config.toml
gain_aug_db = 6
win_length = 400
arch = "jasper"
stem = "single"
eps = 1e-08
warmup_steps = 3330
weight_decay = 0.01
Rows from block 2 of a small sound classifier, named by matrix and row number. Rows with one number belong to one channel. Each number is 128 + 24 x the weight over its row's rms, rounded and kept within 0 to 255. All counts start at 0. Numbers have three digits each. After the name is the row's rms in percent of the matrix's.
After each channel's rows are labels from the 100 clips, of 14848, where the channel reaches its highest value: "strongest on" is what is common among them; "loudest band" is the band of the loudest frequency at the time of the peak. Only what is clearly more common there than usual is listed. The data: simulated modem signals in the audio band. In brackets: how many of the 100.
# convs0: first width-11 conv (model.blocks.2.convs.0.weight, 128x128x11, each kernel summed), inputs 0-63
# convs1: second width-11 conv (model.blocks.2.convs.1.weight, 128x128x11, transposed, each kernel summed), outputs 0-63

convs0.106 098:155148095154118154129157150149095077136128107105124119131126147112112138143149112101096100063136092101129135139121156103167124102126129152167093129149095113123115121108148137135113116136118104
convs1.106 077:131104099152118083105151094117106126129131140140110139140155161120119099131152165129141105116136110113118115116127135102152096171103129113136137120164119175145132102117129095117098136140135147
strongest on: carrier: 1.5 to 2.5 kHz (60); frequency hopping (31)
loudest band: 1000 to 2000 Hz (43)

convs0.22 099:121147116157130125170142119127131153120149130101122162137127153157117201133190152125114180113103159102107132167143114122131112108137151092093092128120176143132149137130128138124118173128151163
convs1.22 119:112115142133125153106145134121121128113092156119090083113137139146125071137038103121127119133089079135132126114105110135085117146140140150151178117116139159135149159128126114106152127110128112
strongest on: carrier: 1.5 to 2.5 kHz (99); frequency hopping (51)
loudest band: 1000 to 2000 Hz (79)

convs0.117 083:139167106150133132139118156109159110135120131064088138115154122153118156130121144108096103142156160154121093155157169160137089130134153111124141118153146149133089107126130133125122150121105120
convs1.117 094:129096149118107146115089107142087097092115149189158147122136115107087132129133096150137136099148111091099092122095132113147137121125138122126134140145126140145149111159090075138131089133120146
strongest on: carrier: 3.5 to 4.5 kHz (57)
loudest band: 4000 to 8000 Hz (66)

convs0.33 121:124107132150119127131109101128052136086126106178121133132076106131126135141126124168120146164101163131170119188127101099129168125108083159143101123123132130120135134150100113116098114145119160
convs1.33 115:124191144118141115110137184111108155122125141108147117109147088117137127143140121131130082134171128131090131118126168109186060115156114139177142135159136147132145147086119139166117095143124114
strongest on: carrier: 4.5 to 5.5 kHz (60); 50 baud (40)
loudest band: 4000 to 8000 Hz (70)

convs0.30 096:133130095114106092126109147125148086141115149120118119102119158142151138152146132075118153142134154144066136149135127154142106127152106139121092107131161141138118109129148160139147106121087106
convs1.30 084:136130143126137141124113137140113119095139147068147122111143070148081151071133130150161119122144133091088084122145143151127182114107146145129155136129090113155100118131120141118100071132141170
strongest on: carrier: 1.5 to 2.5 kHz (73); 8-FSK (29); frequency hopping (29)
loudest band: 2000 to 4000 Hz (67)

convs0.21 078:141148134153147125092108141097099172136112135128114107109110097142132172177122103084151131130113149145097121138129150134141137128122119132131125116118137128115129137121143133105109098152069128
convs1.21 072:127126138126090155151142079103157093086130118097113144111153135102111131111164125132114141105141140077159118122111142152112155097089145110129143128126140103145064157090081097106131108116129167
strongest on: carrier: 1.5 to 2.5 kHz (60); frequency hopping (31)
loudest band: 1000 to 2000 Hz (45)

convs0.69 073:120141128109089121096127147106136132150139094140130128118151123157118151105124117108113072151188118143145127150124158113162091135101146110141141142182139071133106074132141158149139118115145126
convs1.69 079:149106131123131138143114114136122107084137124081115143109149108086104116089133127139143148046149135075074117133141113161130127108142110136124134118113145113111154118110062113122141111136125120
strongest on: carrier: 2.5 to 3.5 kHz (75); 50 baud (37); FM speech (28)
loudest band: 2000 to 4000 Hz (95)

convs0.3 115:120115122124123134126134132133056146133121143131112107125140098135116076126091143081100128111118166163105119066035150113131123108143130140107111149116124135116118139123071137113156142130088130
convs1.3 089:107138151136130152125117095165130082115139109128138140125114101052107115161137094119118119129108108121162174133142145104115126176060123152156142113156140122165105141122160141132097131124150164
strongest on: carrier: 4.5 to 5.5 kHz (84); 4-FSK (25)
loudest band: 4000 to 8000 Hz (86)

convs0.125 108:145123135131117086142126124113137115111140067084143137126150136126136137118116143146108130147105141148097155156150113144152118143114142091135140114131136114131107127132093117127033133101111163
convs1.125 105:133133085115107099075117141137098138152100119126120120105164103124142133109123109117139081096145114093119101135174131141138146096150122147151147127097126118133131121114131156117172146120126096
strongest on: carrier: 3.5 to 4.5 kHz (67); 50 baud (40)
loudest band: 2000 to 4000 Hz (81)

convs0.120 094:110124103124103137113141100073175091143082150112117129150139188114115148126149098070121121138130128103128122142081131137128122110151132120153124162120104127112098125120153117124103107094097156
convs1.120 100:156127117129142124130105167129161131134177128086175115123123120183080119081131193134125100124159126147118086135130132129147117138173170143133137122127102120132143125164165148139194150151120125
strongest on: carrier: 3.5 to 4.5 kHz (60); 50 baud (39)
loudest band: 2000 to 4000 Hz (79)

convs0.110 078:120147132072125104106134110103166124131116149120124104149117119108176125168088118135135091151119157141136127088117148134121108110139130147116141133068084164107125149089097134186164127124139124
convs1.110 075:143096112114123135143140122176104113159152135132110151116144126129093144084135100112112138120122118087112149133141091130124149030113112139122147124135151087096166088143105152120074177083128149
strongest on: carrier: 3.5 to 4.5 kHz (55); 8-FSK (33); frequency hopping (32)
loudest band: 2000 to 4000 Hz (68)

convs0.36 087:124139141119102158141135136104133093108102067132140143118093140153148080133072161156155127141127125100150147094110160101111123115111149118168114157111146140120142116170097115142160144128138135
convs1.36 084:153127095117136087122135149171126107149150117141111132121117061125146151142112149107123123126122139133100133124136118150129083087139038100143133122074126113110111109139121129113125184114129123
strongest on: carrier: 2.5 to 3.5 kHz (61); 8-FSK (34); 4-FSK (30)
loudest band: 2000 to 4000 Hz (84)

convs0.83 091:109151116101129081133138116126167115097119094120143143119069135127125105090122147120097086141150137162084078115107156146122098125140158160064162134121111095124094112098154107135140132121101152
convs1.83 090:119106078139100126101107134119062143106099098090114135144126132140125109147101117129137113067127130146159112112120111105144098150156112124185094133100156161145147149109121121146115145142133116
strongest on: carrier: 3.5 to 4.5 kHz (74); 50 baud (40)
loudest band: 4000 to 8000 Hz (70)

convs0.12 094:078131088144121128151166130108145165160135168134141136117129124186133160131120116108141114143135131141096152168160091135149136147132109105129117124150125108137092128113141142138113135114110124
convs1.12 089:144127139132103128116112140146075131078106162097152122113155119105119113116114124144130102083140129067090087113117160126136152144134148103146135136130107146152164126122094088121141075122136134
strongest on: carrier: 1.5 to 2.5 kHz (57); 50 baud (49); frequency hopping (34)
loudest band: 1000 to 2000 Hz (49)

convs0.24 101:105132104093126119134116125132131155134127125160142135140111145060152140132143136121105171099129119160063141154121143137136093157115137116130115128113061119143130118104151137129150146131114131
convs1.24 097:150124129106134108115119114121071101106127140100111098127180116104115105097138089135150094110127120107101087107132150127137152116139124139161160134127121151144149128133092095139096090123120127
strongest on: 50 baud (41); frequency hopping (34)
loudest band: 2000 to 4000 Hz (83)

convs0.86 094:116096151116118150151184083122115135119092118101147115125122153167090084118094095141127162149093139107104164131129154132114132111147168120140115110124169090133144136119145142146133161115123101
convs1.86 088:107123117130144100091107122102144129117177130142130097113115082136160143140126125132128080115113101107088086107120073149124097095189107107170154136088108142127156127161110140130102145119115135
strongest on: carrier: 3.5 to 4.5 kHz (81); 50 baud (37)
loudest band: 2000 to 4000 Hz (79)

convs0.16 092:097136115102143089145135138122155110063168101114122117128055163167163132119136147085107141149105134153102108099079127160140130096138137115148118151133142125139134124128086091129116125126092105
convs1.16 088:127137170107088151126101139154107124144088151137151160146140073147039118108120146152139115110150087104125133102137138123119123109154127124108142122163143126148158136139120156115128114139121164
strongest on: carrier: 3.5 to 4.5 kHz (62); 50 baud (38)
loudest band: 4000 to 8000 Hz (71)

convs0.23 111:128179124114106108117095129132146111107138128105152123134083159161145159158146103129122122152116147139083133124138093155133155109128104144124134135146140123146132116126135130126095113128132089
convs1.23 094:115125162127131167103138147133087094149148149122134128132151105165049130087105133124136136104131120094097106098107125126123136082149104140126156126167139108123113113129099156143132100131123165
strongest on: carrier: 3.5 to 4.5 kHz (63)
loudest band: 4000 to 8000 Hz (78)

convs0.59 100:113120092135142113144064099101139140113109125115120117139137160150124192121167109143080110153091141091069120150157136140136084125142124146110119107178183125159121128162134145140153142117138132
convs1.59 094:114131148133115142112143179116130132103136204123141105146108105157135117096092107134160109123112124081137167094105108134145136119138156181178162135124125170122091150133117076110132096124133133
strongest on: carrier: 1.5 to 2.5 kHz (100); frequency hopping (67)
loudest band: 500 to 1000 Hz (57); 1000 to 2000 Hz (37)

convs0.122 101:135129087168125108139107137139089117128133097121132145122139136124117123107130114126110123100154114139056178137108117089161087123109117122143151119133107108131123130129122147124061136140139125
convs1.122 099:145151093143092100080132121149114086095144131147132147109143151096163125152133117115117141120136109118063128107129126090136131165134178124119145136155109180160155123154104116136095112128129137
strongest on: carrier: 4.5 to 5.5 kHz (54); 50 baud (44)
loudest band: 4000 to 8000 Hz (78)

convs0.65 089:151109083173129152138128124137128139117108133155134112136156114130092170123178141134093165079135152098111104178096143117136080120099134145110131116123089131131134106105115092140178134129086163
convs1.65 099:111151140096124126093134118135132086131132137129114128131097112098110115160106129143131103097108106115146175094157138142133108117106118129162165134131155120136132121127127156122030140132126138
strongest on: carrier: 2.5 to 3.5 kHz (64)
loudest band: 2000 to 4000 Hz (84)

convs0.126 105:116138087107128139120100133124077130110143090094152121122135133118100148087156157098100122159148151149125106151141149112158085144168127124155132121133108120144077096104166130106166103097182151
convs1.126 099:137120173124111147133109148152120103109136203101119128141166111145115121060128099138205128087119113072131149107128122181141160123099118123149141134131157124141096131132098105106105109127130141
strongest on: carrier: 1.5 to 2.5 kHz (93); frequency hopping (40)
loudest band: 500 to 1000 Hz (34); 1000 to 2000 Hz (34)

convs0.112 077:115138144116103122132148066082167184138099120153150159114097142142118127151120143159120122158145147117159126086104157169114140121125130103136122138119141127122126132142138097145111127122107116
convs1.112 078:150113104148147104117099147175116167150138071152117129121115069133142153139128120109115119144127142135116112145142137135122091055146098126143144119122124086100143104132123144138147205118127106
strongest on: carrier: 3.5 to 4.5 kHz (62); symbol rate: 50 baud (37); 8-FSK (34); 4-FSK (26)
loudest band: 2000 to 4000 Hz (62)